Rows from block 6, named by matrix and row number. Rows with one number belong to one channel. Each number is 200 + 20 x the weight over its row's rms, rounded and kept within 0 to 999. All counts start at 0. After the name is the row's rms in percent of the matrix's.
# convs0: first 3x3 conv (model.blocks.6.convs.0.weight, 176x176x3x3), inputs 88-98, a 3x3 kernel for each
# convs1: second 3x3 conv (model.blocks.6.convs.1.weight, 176x176x3x3, transposed), outputs 88-98, a 3x3 kernel for each
convs0.83,099,216,167,204,248,230,177,211,234,213,208,196,186,209,194,196,220,218,215,204,187,200,201,220,188,185,207,215,185,182,194,206,212,185,198,225,206,242,200,190,210,206,158,213,220,212,200,208,227,189,209,188,184,196,178,184,172,188,196,169,177,201,180,212,185,181,183,198,230,193,214,221,195,223,184,198,218,205,191,192,220,200,235,207,164,245,193,205,245,170,206,230,128,161,234,200,173,178,212,261
convs1.83,075,181,192,191,205,201,195,194,207,196,214,171,190,242,198,179,185,208,153,187,186,176,195,189,219,183,200,201,208,206,199,197,203,190,221,220,200,153,199,204,202,242,264,198,229,193,220,197,199,217,200,174,205,200,199,203,198,208,197,186,192,186,182,195,200,179,217,202,197,172,193,213,198,206,181,193,187,197,177,215,157,206,160,206,217,170,180,192,226,184,170,200,207,175,225,238,195,216,227,189
convs0.84,093,203,167,189,235,204,174,203,200,176,209,175,178,232,174,155,194,201,192,196,199,176,189,187,163,201,223,183,207,198,191,200,193,208,166,183,231,233,182,194,201,207,215,176,218,195,190,180,207,185,198,202,199,206,175,193,183,197,200,204,255,195,210,177,204,208,197,227,250,201,205,188,153,190,195,197,204,206,189,197,189,166,196,210,221,206,200,177,221,210,200,206,208,205,200,166,194,233,201,184
convs1.84,079,219,229,170,204,209,180,197,218,209,201,212,199,190,192,201,217,212,199,196,184,208,200,239,197,228,215,205,153,193,197,171,161,173,204,175,197,200,206,244,207,198,176,210,175,201,171,220,236,180,236,230,192,195,202,207,236,200,186,183,214,212,192,201,188,174,216,193,191,218,179,209,182,165,218,234,194,169,166,203,194,203,198,197,182,210,191,192,201,201,234,191,178,183,134,160,181,175,207,196
convs0.85,099,231,191,205,211,195,214,214,208,194,199,193,160,178,201,172,195,217,214,208,194,174,197,200,199,194,174,198,207,202,206,207,198,203,185,211,241,152,154,215,198,224,210,198,208,196,203,167,198,179,177,172,191,178,205,207,219,194,235,197,209,234,184,180,198,220,189,195,192,211,199,191,248,266,223,208,222,220,212,217,178,160,184,198,223,183,203,223,204,216,198,220,185,223,207,187,213,221,187,192
convs1.85,084,196,200,192,200,182,187,202,193,198,225,199,197,197,155,174,202,191,193,198,200,200,185,201,165,199,186,191,176,162,220,170,184,188,191,208,175,211,206,212,209,209,190,203,198,189,189,160,208,206,201,204,194,225,228,255,194,168,213,197,157,228,193,151,211,204,205,209,199,186,200,200,200,226,200,200,217,192,202,197,197,219,202,181,206,220,157,179,174,187,201,201,196,172,237,232,206,201,202,217
convs0.86,091,200,202,196,173,229,198,226,187,196,196,216,134,182,230,197,219,221,214,189,216,184,217,229,197,200,218,206,184,192,187,208,179,206,198,192,208,184,195,189,174,193,192,186,196,194,201,225,218,177,251,209,224,188,201,180,190,209,191,209,183,242,198,214,200,226,209,190,231,217,226,181,192,192,197,206,193,218,218,202,210,186,212,193,202,209,191,198,186,200,205,213,180,186,193,224,204,189,199,188
convs1.86,106,200,174,201,220,199,171,211,207,195,207,188,183,230,210,152,201,217,202,201,209,200,163,204,184,166,179,165,184,194,218,195,202,194,195,224,195,192,204,164,205,215,207,227,233,198,200,206,181,200,195,195,199,199,207,195,204,195,200,200,204,200,265,197,209,207,186,241,246,171,218,223,212,214,200,198,207,220,182,181,200,202,203,178,213,205,198,196,193,180,201,189,210,187,205,201,199,197,191,194
convs0.87,103,201,184,200,193,197,204,184,194,196,202,181,218,198,184,158,204,215,222,180,168,165,252,196,191,237,214,199,185,183,199,159,182,192,195,189,206,201,216,227,199,228,226,155,172,164,166,157,212,225,192,247,201,204,187,254,214,206,226,229,195,173,189,180,211,195,202,171,171,156,191,178,237,195,178,193,195,183,193,232,204,213,193,176,197,219,224,223,198,172,185,207,190,179,205,180,180,171,218,198
convs1.87,106,209,226,206,206,200,186,213,199,188,237,199,190,204,185,187,192,213,218,173,212,251,173,190,208,178,192,184,183,179,204,212,211,210,202,199,196,210,205,224,159,191,215,173,191,199,200,182,149,192,197,159,204,198,199,179,247,230,191,208,200,220,198,172,173,188,177,164,191,206,185,170,193,196,219,210,203,201,169,204,222,201,202,201,169,240,257,234,202,229,213,191,193,174,189,201,210,205,213,221
convs0.88,097,181,222,208,179,181,195,177,176,195,194,190,200,216,199,143,219,195,232,202,198,204,204,188,167,182,214,208,165,191,197,135,114,180,212,189,197,214,213,192,236,195,190,207,204,197,181,212,205,188,142,162,220,205,193,193,190,202,234,207,201,221,214,198,172,215,297,209,140,149,235,200,190,182,187,194,174,177,173,190,194,197,171,182,207,199,203,182,217,210,211,207,207,229,210,196,201,219,198,205
convs1.88,084,188,190,213,198,218,200,205,197,200,203,166,200,192,129,203,197,169,182,188,211,198,173,194,215,212,195,199,200,161,190,225,186,180,230,274,184,186,199,153,206,206,175,227,201,213,200,178,173,204,200,177,210,201,226,212,200,199,196,205,198,169,210,217,214,222,215,207,242,188,198,218,216,207,203,185,212,198,172,190,195,195,223,187,191,246,193,228,227,187,221,188,202,176,209,200,194,209,184,188
convs0.89,104,198,194,193,192,204,187,195,184,197,163,215,195,201,257,221,200,163,203,175,183,201,163,189,200,189,215,198,164,202,202,168,207,184,209,194,211,132,174,187,177,208,216,171,203,266,197,200,207,235,205,208,232,243,229,212,204,191,193,261,205,194,225,201,215,217,228,210,220,205,184,234,209,215,210,208,197,217,221,164,182,207,181,186,198,146,175,208,178,243,208,185,201,170,192,211,204,184,195,232
convs1.89,105,206,204,168,213,205,168,238,249,197,169,206,198,198,201,207,215,207,192,183,178,197,189,218,210,209,215,228,152,153,154,202,159,159,239,204,228,218,214,178,203,207,176,200,196,180,205,169,170,200,195,173,204,167,175,191,182,177,215,203,176,205,220,220,201,171,162,201,211,203,204,197,180,201,227,208,224,182,202,201,175,203,195,231,222,227,222,208,212,212,208,189,201,202,207,201,199,193,199,200
convs0.90,102,146,201,168,176,227,213,207,183,210,163,185,194,223,198,184,218,203,194,206,192,205,190,201,196,183,192,186,160,186,198,206,259,249,182,214,247,200,151,198,203,196,220,192,179,221,150,165,199,192,180,190,207,199,167,219,203,234,202,225,197,201,215,220,207,177,158,193,206,205,175,200,181,221,201,199,209,228,202,201,293,244,215,208,202,194,214,192,136,186,207,159,181,183,170,187,186,171,193,138
convs1.90,085,167,196,195,173,157,190,192,196,200,190,165,169,203,189,184,220,200,164,201,226,241,199,234,213,185,176,212,179,175,226,171,148,211,200,190,210,202,192,182,191,192,207,202,181,227,185,197,201,204,208,247,214,200,251,217,203,202,203,209,208,197,187,219,212,209,202,201,198,204,217,231,243,159,161,190,173,147,180,193,185,220,171,173,197,206,208,207,171,188,221,182,189,172,201,198,180,198,187,189
convs0.91,100,209,239,158,208,198,192,211,193,146,190,217,204,166,207,205,201,187,138,207,201,201,194,194,204,201,200,188,213,178,189,205,203,221,177,167,205,139,181,148,206,192,174,223,170,178,160,190,190,191,208,244,182,195,240,202,236,193,221,225,240,220,193,181,218,206,205,229,155,189,193,170,195,203,200,199,212,192,181,184,195,214,215,226,219,217,197,211,206,196,176,200,225,196,219,198,198,244,218,207
convs1.91,111,190,201,203,171,196,193,186,179,192,209,182,213,206,181,206,190,206,192,187,190,262,160,176,195,206,189,185,239,197,196,203,209,170,199,208,211,198,200,245,188,196,194,212,227,173,200,222,196,192,203,249,176,186,190,175,170,237,194,194,178,191,222,196,154,189,201,188,194,172,202,158,167,207,241,218,224,222,199,242,226,200,195,197,177,200,227,194,219,199,191,200,181,195,209,225,208,183,202,215
convs0.92,089,222,189,208,229,204,203,216,204,177,237,188,150,212,232,146,236,237,174,188,191,197,204,200,178,199,233,199,223,198,190,210,156,211,179,179,198,217,212,223,211,188,204,188,182,186,202,214,198,202,222,214,203,182,173,208,224,184,225,199,214,162,211,194,183,178,184,183,205,176,167,203,183,194,210,205,203,203,192,192,198,193,217,186,186,185,205,244,219,226,235,202,214,204,204,179,196,216,199,214
convs1.92,098,183,223,188,169,200,175,193,188,200,191,219,190,171,199,221,161,199,196,197,199,177,193,212,195,186,248,202,186,224,173,211,227,157,175,216,174,205,186,212,196,193,178,181,184,189,172,212,221,151,209,194,164,187,257,227,187,212,197,219,200,189,228,174,216,204,199,167,214,259,198,199,201,227,199,167,189,156,130,193,181,180,195,208,218,189,198,244,195,195,211,185,198,192,205,204,195,196,197,191
convs0.93,101,202,203,207,206,180,200,198,190,200,211,190,144,184,233,181,177,228,250,183,198,201,205,187,204,185,204,223,193,197,229,201,206,217,198,204,203,201,187,194,188,202,167,180,197,222,206,175,201,202,185,191,181,199,215,255,165,126,227,203,198,221,196,158,197,191,206,208,201,221,185,195,168,191,198,210,206,220,245,194,203,229,197,207,254,227,240,222,195,227,199,197,212,209,219,203,197,212,226,218
convs1.93,113,190,191,199,200,241,227,221,203,232,203,177,196,216,204,199,194,168,174,205,191,196,197,207,209,199,199,212,199,222,208,167,207,223,210,196,211,183,195,207,175,230,241,216,232,223,187,199,201,171,187,183,226,217,222,194,192,200,169,198,240,171,213,227,208,215,217,201,206,210,171,206,198,223,249,241,208,197,207,185,187,200,166,191,214,187,171,198,178,199,212,181,209,198,207,206,176,201,169,183
convs0.94,106,160,194,199,223,185,182,231,179,192,146,214,196,195,191,184,215,199,186,197,197,181,201,271,203,200,261,180,204,200,206,203,203,195,240,214,184,203,183,184,193,171,177,184,209,207,186,216,203,199,218,198,202,201,183,194,202,264,198,208,194,204,244,197,149,150,195,230,277,216,225,224,168,201,194,207,191,196,196,182,166,183,269,157,125,187,241,208,172,202,259,193,173,195,200,193,197,203,196,207
convs1.94,109,203,185,204,200,216,211,186,199,210,220,154,175,213,194,195,202,183,211,170,174,201,177,166,168,206,201,204,206,193,201,228,204,201,199,206,192,200,201,168,177,200,234,160,177,215,215,206,195,222,220,192,210,219,177,206,204,216,185,191,229,204,193,177,223,211,208,165,181,211,200,171,189,199,173,211,198,199,144,209,196,190,185,203,203,197,250,203,189,202,238,198,213,204,189,195,205,202,228,197
convs0.95,105,225,208,227,196,195,200,228,203,206,229,197,189,196,193,171,200,194,202,205,176,150,199,198,191,204,209,208,181,174,192,223,235,216,188,190,172,202,194,234,225,198,172,211,197,166,200,168,196,210,208,222,182,191,195,195,209,203,194,215,234,182,193,186,204,182,227,359,259,330,188,151,154,210,204,210,220,196,249,188,193,208,205,205,190,236,200,212,222,200,201,210,196,197,198,202,206,202,186,216
convs1.95,102,227,230,203,224,212,207,218,204,202,218,207,199,247,233,197,207,230,197,210,208,206,201,227,192,196,205,213,207,211,200,187,200,209,228,203,198,192,200,182,183,199,202,158,165,152,220,230,214,164,191,184,204,198,177,195,196,203,223,229,233,202,189,194,245,262,233,200,177,179,196,171,140,168,202,195,168,184,175,195,179,183,187,191,160,176,190,200,179,148,155,206,210,200,202,209,208,202,220,227
convs0.96,105,186,187,196,175,209,213,194,190,199,178,175,191,188,190,190,207,231,244,200,211,212,175,212,214,184,188,190,200,204,195,193,206,207,205,198,205,199,185,169,212,207,183,197,201,197,165,140,187,154,146,145,184,198,197,191,157,131,221,189,172,248,220,208,171,170,154,207,187,192,250,209,202,189,188,188,211,203,201,212,243,233,196,212,203,204,207,184,169,174,168,214,203,226,202,197,196,208,214,200
convs1.96,122,184,150,167,191,165,155,179,160,184,164,172,217,182,181,196,191,176,192,228,223,208,167,185,208,189,202,200,218,185,203,185,177,179,205,208,213,195,232,203,211,202,195,193,186,198,219,174,197,195,88,121,220,170,167,215,191,146,197,200,203,211,201,195,205,213,171,177,193,204,173,185,196,192,202,235,193,185,243,185,195,201,199,191,154,195,204,206,201,166,190,212,225,238,201,206,218,208,209,205
convs0.97,102,206,207,193,188,213,189,233,205,205,185,213,221,176,179,222,200,190,204,196,161,178,187,197,197,208,264,235,199,224,183,201,210,199,220,199,207,200,182,174,200,231,220,196,197,217,148,188,173,186,201,170,212,215,227,186,215,173,204,186,160,203,199,199,182,229,209,223,228,222,254,193,271,197,210,214,212,192,209,230,201,201,193,240,201,188,231,197,214,217,200,189,158,232,209,175,202,216,211,165
convs1.97,111,199,189,187,201,200,204,193,190,185,219,200,200,222,211,196,212,202,197,186,212,201,204,211,183,202,191,215,201,167,169,189,187,196,156,167,193,191,175,211,203,194,182,208,201,197,222,186,197,224,205,188,208,226,196,245,219,203,211,197,200,172,203,206,181,199,157,212,190,193,203,176,203,250,219,203,214,207,220,201,203,224,201,177,159,210,211,184,166,153,196,222,210,228,204,203,201,177,208,205
convs0.98,110,193,195,189,205,219,207,199,196,198,189,224,215,175,226,258,197,238,198,195,194,201,198,226,223,197,214,194,188,234,240,195,200,210,203,194,197,212,185,186,218,200,223,172,201,252,202,166,181,188,171,145,175,166,199,184,192,180,178,219,194,207,220,200,197,151,198,204,182,208,200,174,236,218,212,228,200,211,214,210,203,225,233,233,172,197,229,194,223,212,192,218,203,217,218,242,265,207,168,216
convs1.98,108,215,192,188,217,193,201,199,200,202,203,177,207,192,189,207,226,217,211,182,168,190,197,177,181,236,204,216,218,209,200,203,193,228,214,183,262,181,186,190,188,191,182,200,197,228,239,208,191,204,202,167,205,198,177,190,209,196,206,208,207,191,178,211,180,174,211,187,197,230,179,176,194,226,218,234,183,176,200,209,203,192,205,180,205,148,166,200,179,168,191,151,191,197,198,197,189,201,202,196
convs0.99,097,206,211,214,193,187,178,200,167,211,195,254,250,202,186,213,192,186,216,200,204,246,203,176,202,171,208,204,187,201,169,173,193,192,184,173,190,191,190,218,158,198,204,184,185,200,204,208,202,197,198,193,196,193,223,241,202,198,192,169,173,191,160,180,236,238,251,197,212,214,174,168,222,212,210,233,198,207,193,191,177,207,228,184,178,215,163,187,228,221,229,185,203,194,250,174,197,198,212,176
convs1.99,081,199,169,195,208,220,202,196,241,218,202,198,205,170,200,173,195,144,168,190,179,208,198,202,223,197,194,218,202,186,204,207,198,182,221,212,196,198,197,211,170,207,219,183,174,195,211,199,187,210,245,204,172,202,205,186,194,206,201,198,195,208,187,192,206,221,224,200,203,216,190,196,196,193,199,188,207,215,219,192,215,243,191,219,232,200,205,184,204,201,201,185,205,202,189,209,219,218,229,228
convs0.100,099,220,185,176,222,180,176,189,206,219,235,198,193,190,202,200,200,187,190,200,204,200,211,209,210,191,207,211,204,215,173,216,196,161,201,187,187,188,193,190,176,214,211,170,198,234,212,216,207,210,201,199,196,229,203,197,180,197,183,202,194,221,209,207,202,203,180,198,206,181,203,195,179,226,199,194,237,207,200,187,197,208,177,215,197,195,242,225,206,196,218,188,203,200,223,215,201,199,224,194
convs1.100,086,195,174,200,203,160,207,186,182,196,178,182,202,186,184,186,201,202,187,213,200,201,226,204,197,211,201,198,202,198,171,202,211,176,196,213,200,215,197,168,210,203,212,170,199,200,202,200,196,196,195,196,209,211,178,233,205,195,247,213,215,198,199,212,201,224,180,227,201,198,219,231,212,189,187,163,199,202,145,226,203,159,201,184,213,245,198,197,200,183,199,173,177,193,191,198,211,200,197,218
convs0.101,104,234,214,256,237,177,266,227,163,247,204,212,235,211,204,208,195,205,210,193,185,198,212,192,185,226,204,189,187,181,206,202,205,166,200,209,178,149,210,201,158,212,206,199,211,197,214,198,212,208,171,204,222,199,176,186,214,175,208,147,197,171,195,193,177,179,160,165,186,189,240,254,168,215,205,207,205,199,188,186,204,181,202,275,194,170,169,209,196,132,256,186,188,201,206,173,196,238,202,212
convs1.101,080,191,228,190,150,196,180,158,198,183,232,190,198,211,194,199,197,207,182,214,206,221,201,202,187,228,205,178,195,198,195,184,207,213,204,202,178,219,179,187,192,202,232,187,191,195,223,191,206,233,222,203,197,220,191,201,186,195,189,203,197,174,168,200,195,168,216,191,153,200,191,158,184,218,213,207,192,198,231,195,226,242,195,200,204,197,163,131,240,186,179,161,199,145,159,178,179,183,169,180
convs0.102,103,206,164,137,208,175,167,183,178,180,235,201,228,188,193,198,179,187,222,193,220,175,174,196,168,207,184,180,204,188,219,181,188,199,177,208,224,209,175,180,205,191,197,174,200,247,217,177,177,184,168,154,196,193,163,150,166,185,178,170,196,213,185,193,177,197,197,195,201,184,216,202,205,196,174,190,206,195,183,207,178,173,187,161,197,201,175,216,167,188,189,195,194,172,204,212,209,183,199,200
convs1.102,106,206,203,205,191,197,173,201,176,181,160,195,210,179,185,200,207,195,181,174,215,217,174,182,206,201,179,200,180,183,191,172,174,198,210,206,209,178,214,206,194,198,213,191,201,195,211,174,180,184,108,103,181,180,182,250,229,170,207,196,187,199,187,173,200,169,173,205,201,196,239,220,194,195,206,207,201,201,202,207,208,207,214,204,240,203,206,232,194,189,220,188,186,189,191,207,191,195,197,189
convs0.103,098,187,181,208,191,206,185,187,192,196,198,212,190,185,201,207,206,181,273,195,182,209,173,159,197,181,183,204,181,212,197,194,221,200,204,202,201,216,172,180,203,171,171,191,178,205,215,201,215,202,194,192,181,208,171,215,209,193,262,197,197,177,136,191,205,218,239,218,209,198,190,160,197,210,194,199,208,204,190,200,196,223,184,203,206,170,180,186,213,217,203,196,215,191,193,230,229,173,235,208
convs1.103,116,192,197,191,199,191,191,202,212,188,188,203,212,237,173,200,198,209,209,204,204,214,185,168,253,147,189,233,213,199,203,224,191,230,254,201,230,246,238,196,234,194,197,166,178,186,202,193,208,196,218,187,193,230,218,181,233,185,200,220,200,212,194,203,179,177,173,200,198,213,191,165,208,169,171,176,193,195,180,210,232,178,196,175,200,206,198,190,217,216,202,207,206,203,190,226,207,201,199,205
convs0.104,102,220,165,153,186,153,198,140,173,190,185,197,194,191,184,176,203,150,207,205,179,158,214,194,201,195,185,199,204,219,203,199,219,212,193,182,188,199,208,199,222,197,162,234,194,185,249,251,176,212,223,202,192,184,180,185,203,195,188,175,191,200,202,195,192,221,200,269,214,194,196,172,204,212,225,217,208,192,183,194,184,189,200,226,204,190,160,176,202,181,269,174,179,201,222,185,173,227,181,191
convs1.104,089,200,199,180,187,197,194,205,200,195,215,218,185,252,204,200,230,192,198,207,196,216,196,194,198,188,161,177,175,212,194,206,243,219,215,221,199,250,194,173,198,193,177,171,180,161,209,200,192,155,152,198,191,173,192,180,158,177,191,199,226,226,201,174,176,159,194,183,186,145,171,139,141,206,200,188,220,212,189,201,207,177,197,251,219,174,221,227,203,202,204,203,212,190,203,217,188,198,213,192
convs0.105,094,195,176,195,221,181,207,160,151,204,171,215,191,251,264,159,196,204,187,230,177,196,223,233,209,220,213,231,185,188,194,193,203,194,217,150,197,159,187,210,204,161,196,147,201,198,213,206,200,203,265,243,184,200,195,218,197,199,221,216,258,200,192,185,195,215,203,203,267,222,183,199,237,214,203,201,205,182,150,222,218,201,198,173,209,201,177,209,164,185,186,226,134,225,209,161,180,198,214,198
convs1.105,100,194,247,229,212,212,209,194,196,203,234,227,187,178,242,232,218,189,220,237,186,158,226,201,191,203,201,186,212,255,210,200,216,220,197,193,199,197,202,197,168,209,235,200,214,266,190,261,245,180,208,233,208,135,143,209,218,195,209,194,208,194,194,220,193,198,199,159,193,201,201,211,180,189,213,204,200,185,188,218,206,209,200,200,204,183,196,196,194,210,200,225,221,208,224,214,218,245,278,219
convs0.106,098,201,203,222,182,188,224,211,175,216,152,192,209,208,194,203,233,212,234,187,197,195,215,215,229,194,173,201,219,245,228,222,209,215,200,195,200,175,201,203,176,226,232,179,186,189,190,211,205,191,202,200,197,208,175,195,169,176,160,162,164,201,170,199,214,228,253,204,189,203,181,218,220,215,219,206,192,201,206,186,201,214,218,224,206,218,220,230,266,200,215,170,190,202,212,212,199,191,220,243
convs1.106,094,182,193,194,173,195,241,192,202,198,184,220,175,186,198,184,228,196,189,213,246,192,196,204,207,211,194,263,199,189,201,208,199,207,200,193,223,183,199,185,218,174,185,227,205,174,195,215,273,201,191,219,200,218,196,190,215,181,206,204,240,203,211,233,199,213,178,220,194,173,200,160,169,192,204,225,192,175,210,190,203,201,201,203,191,188,196,179,180,182,209,218,215,197,238,200,222,188,205,177
convs0.107,087,224,177,166,197,200,274,182,194,192,220,239,222,195,279,287,201,187,201,241,210,209,229,201,191,221,194,199,209,201,199,230,199,164,191,203,212,211,242,175,257,245,209,202,200,186,184,159,166,186,179,186,195,212,212,233,208,162,185,194,187,157,206,238,233,214,214,242,188,195,182,254,236,185,182,162,198,186,187,206,192,200,206,224,257,204,224,216,192,204,177,197,208,210,197,199,199,195,202,226
convs1.107,097,197,224,202,176,201,188,199,201,200,171,175,198,100,105,163,165,81,168,202,211,196,222,232,197,228,204,186,213,205,187,195,157,191,198,186,197,221,213,245,267,242,175,164,202,216,185,201,195,183,195,194,176,214,216,231,195,207,229,188,195,230,230,171,209,191,179,195,203,205,202,198,190,195,188,234,201,199,204,234,204,194,200,209,202,212,233,185,175,198,194,197,197,200,208,195,201,200,189,207
convs0.108,109,160,133,174,211,199,202,233,222,211,203,204,205,202,203,199,199,197,211,174,176,170,164,254,215,172,224,208,204,207,204,204,189,185,219,231,221,187,195,237,236,264,304,187,173,185,215,209,208,199,226,234,202,174,224,202,194,214,206,182,207,195,174,186,198,179,164,143,171,157,175,233,220,192,175,198,212,199,200,182,199,204,186,223,282,159,189,237,202,159,121,165,187,179,204,194,205,197,192,206
convs1.108,117,198,233,195,221,206,209,199,222,198,204,213,207,195,222,238,204,218,236,197,191,203,179,188,204,183,187,183,196,198,153,195,203,191,210,210,224,206,202,201,185,191,173,228,212,191,210,198,209,205,187,181,206,199,196,207,201,209,208,220,187,193,200,207,195,195,188,226,185,119,164,164,201,184,196,193,202,188,185,201,205,183,198,199,205,226,233,193,279,240,185,226,229,206,184,199,185,207,201,185
convs0.109,101,218,214,177,180,171,206,178,230,199,198,233,199,186,218,207,171,166,199,222,189,208,221,172,262,175,167,212,200,191,204,174,150,186,169,200,200,153,190,211,172,203,202,200,202,181,169,245,187,130,251,250,193,210,191,187,195,201,205,181,232,209,201,182,196,183,227,198,155,220,198,169,200,192,194,199,191,185,210,203,187,194,148,199,172,219,260,163,217,194,194,191,207,197,199,208,190,165,216,226
convs1.109,097,217,213,217,225,211,262,211,217,253,196,213,189,171,227,206,206,177,232,203,181,176,198,200,197,199,191,192,217,254,193,211,195,187,179,178,154,215,215,171,229,218,207,197,211,202,185,233,195,213,217,205,209,172,171,207,203,220,206,140,201,218,196,223,204,201,194,219,211,185,220,190,184,201,199,215,200,206,200,225,218,189,198,168,203,218,198,196,197,215,234,204,207,180,201,212,197,183,204,188
convs0.110,098,200,202,191,173,207,192,187,193,201,196,226,200,211,265,239,201,241,216,166,233,188,185,215,200,225,240,174,225,193,193,237,202,166,254,206,197,192,209,205,203,216,191,191,197,200,189,190,191,196,192,185,214,181,214,204,148,208,215,199,164,201,268,186,167,198,179,218,221,195,200,239,220,204,213,197,216,220,185,197,197,178,176,225,210,166,194,198,214,213,183,179,220,150,177,202,179,206,206,197
convs1.110,085,206,198,199,216,197,206,200,197,207,184,196,206,160,192,205,197,174,196,199,192,200,240,220,201,208,217,227,226,202,185,200,146,198,204,194,203,202,230,219,201,196,190,181,189,233,198,221,193,184,265,208,202,258,186,228,151,205,231,199,170,205,215,209,209,191,186,188,208,185,198,194,172,207,223,190,198,172,181,185,197,203,236,191,194,197,152,219,191,199,220,203,234,210,220,246,214,199,206,202
convs0.111,100,229,199,191,202,198,196,207,194,187,200,164,198,209,212,192,185,206,179,166,160,197,188,216,201,201,213,184,190,204,194,186,192,181,185,193,176,198,213,204,211,197,208,175,193,200,211,195,209,176,187,203,205,179,204,204,203,219,208,179,187,223,208,181,201,174,166,213,205,197,240,200,178,196,200,198,155,162,195,170,188,194,174,211,219,233,305,191,196,223,205,205,200,234,186,153,204,205,189,203
convs1.111,079,218,202,214,245,213,248,227,213,221,215,230,219,195,198,223,200,178,212,196,211,205,186,215,211,194,198,204,198,208,178,219,199,184,209,192,177,199,198,202,217,213,200,206,211,193,198,200,190,216,206,184,189,203,191,193,200,211,183,230,211,201,223,168,221,233,198,206,208,177,211,209,190,223,218,214,206,196,195,223,217,215,198,200,193,223,234,234,207,227,222,182,200,170,148,192,176,145,189,190
convs0.112,099,191,194,205,185,230,216,217,244,165,178,234,186,194,224,225,200,217,258,188,207,185,197,201,202,193,178,222,197,210,210,184,203,196,194,204,192,223,220,207,213,200,187,206,201,200,177,210,183,185,210,198,213,201,191,227,203,217,201,199,198,208,183,212,183,207,193,181,212,203,178,196,194,210,219,208,210,211,178,218,205,168,220,190,181,187,191,227,210,215,235,217,194,200,194,204,203,205,216,216
convs1.112,106,192,190,203,208,207,195,213,230,218,269,207,190,220,205,201,234,201,204,209,195,195,195,202,200,181,214,166,200,204,229,206,209,184,206,224,241,174,205,194,160,207,226,213,238,182,151,177,209,191,172,190,207,218,262,190,213,195,206,183,185,198,160,194,200,220,207,206,209,202,191,220,191,170,198,207,202,202,169,208,207,174,189,217,204,213,237,204,201,200,198,198,206,211,186,206,194,204,187,188
convs0.113,108,216,209,192,214,215,182,188,205,182,193,197,202,156,144,193,182,169,213,211,220,188,215,204,213,200,204,211,205,203,188,201,226,208,207,221,207,195,202,157,199,210,204,182,180,190,190,204,178,215,210,205,205,201,178,194,220,209,207,193,182,203,211,212,175,205,212,196,177,184,195,212,182,199,205,198,176,192,214,196,187,163,170,175,229,214,199,200,205,197,220,206,200,196,165,165,202,207,210,168
convs1.113,132,206,168,205,214,196,213,192,188,199,197,185,216,176,182,198,197,209,209,198,195,213,200,189,199,186,199,200,191,184,184,193,209,251,201,173,223,195,206,190,188,194,207,169,202,205,204,191,211,198,227,219,220,216,198,229,230,200,204,205,239,207,191,206,212,202,221,210,198,213,198,211,204,202,221,207,194,208,205,216,218,211,214,218,203,204,221,202,222,219,185,199,201,191,223,235,206,203,199,211
convs0.114,095,169,232,219,194,216,198,225,214,200,211,240,210,200,210,200,188,193,225,217,215,198,215,259,207,219,213,248,164,195,227,162,182,183,160,195,191,194,202,180,196,195,193,176,208,201,199,268,218,227,232,209,207,200,204,185,169,199,187,211,229,186,193,221,167,192,215,185,202,207,197,177,190,199,213,190,207,201,212,196,214,229,213,189,161,209,177,182,240,239,182,201,198,193,166,205,185,202,191,193
convs1.114,093,233,196,220,231,199,217,193,203,195,190,215,179,151,208,203,162,184,205,179,197,232,190,174,211,199,197,196,218,202,185,207,197,191,203,210,183,185,210,163,154,199,196,171,221,244,212,201,214,217,213,233,211,186,215,191,200,198,197,206,198,175,200,219,195,188,205,180,190,181,208,191,173,193,229,195,188,187,187,179,189,183,203,218,197,195,200,221,206,201,226,195,197,210,175,231,195,202,224,197
convs0.115,108,187,164,171,184,160,147,188,165,159,223,212,207,197,234,204,201,223,210,195,189,192,215,206,189,185,195,205,198,179,182,201,198,179,205,205,200,203,209,212,222,213,190,209,204,196,192,201,186,212,198,208,201,190,204,197,200,212,209,195,213,196,196,202,179,123,121,183,181,199,165,201,213,178,190,202,153,152,185,175,154,169,153,109,179,136,117,157,169,166,174,157,196,197,201,200,208,177,185,227
convs1.115,112,172,147,182,174,128,141,200,152,146,213,204,200,200,185,207,193,182,199,208,222,223,196,201,200,195,182,187,182,168,220,187,188,218,203,182,182,203,182,199,199,194,193,205,189,188,180,201,201,190,194,191,193,188,184,232,205,175,199,185,179,206,213,202,181,189,212,161,151,203,186,184,225,227,212,195,246,245,222,189,193,218,202,201,223,171,125,197,170,130,200,191,183,155,182,192,167,186,175,160
convs0.116,097,173,228,210,202,257,228,209,182,174,197,185,204,182,211,245,198,206,222,199,229,234,202,222,204,163,199,197,199,207,249,188,193,227,187,187,209,189,202,224,194,227,212,194,191,165,227,189,153,216,223,204,216,177,191,233,194,253,220,195,214,200,164,194,186,194,210,218,238,178,175,191,209,202,215,223,205,235,223,196,228,228,202,198,200,201,201,225,196,201,224,192,201,196,200,220,230,203,191,198
convs1.116,095,164,184,204,160,221,212,178,205,199,179,213,212,138,209,203,154,173,208,183,183,221,191,183,205,227,198,191,197,200,197,185,216,202,190,186,176,200,219,226,210,209,216,199,216,203,194,196,202,190,183,208,203,166,199,214,217,204,221,229,208,205,192,208,219,220,227,249,216,198,202,172,142,173,202,193,184,181,198,224,192,178,183,221,213,194,208,211,200,202,215,156,195,180,177,195,199,196,198,200
convs0.117,101,200,171,207,201,190,222,172,181,175,184,245,219,200,209,202,188,210,213,204,201,189,187,189,201,185,207,193,197,176,159,203,218,217,168,203,211,194,191,201,178,186,245,199,174,201,184,238,202,199,210,234,184,178,198,181,198,237,164,218,237,208,199,193,196,212,193,201,198,245,217,230,220,213,211,231,204,195,202,202,204,197,195,197,206,200,199,223,226,214,188,208,208,199,209,192,206,190,165,163
convs1.117,104,205,205,190,199,228,200,221,229,199,130,151,197,120,158,208,163,162,221,167,205,207,160,201,179,191,194,170,207,185,136,200,195,174,205,203,187,212,208,254,219,207,200,246,239,202,189,215,176,195,189,195,183,168,166,182,209,207,196,200,196,222,236,199,229,191,215,210,178,189,216,182,179,213,225,161,181,188,196,234,196,196,241,202,187,195,204,195,206,200,196,182,193,200,196,200,204,213,198,181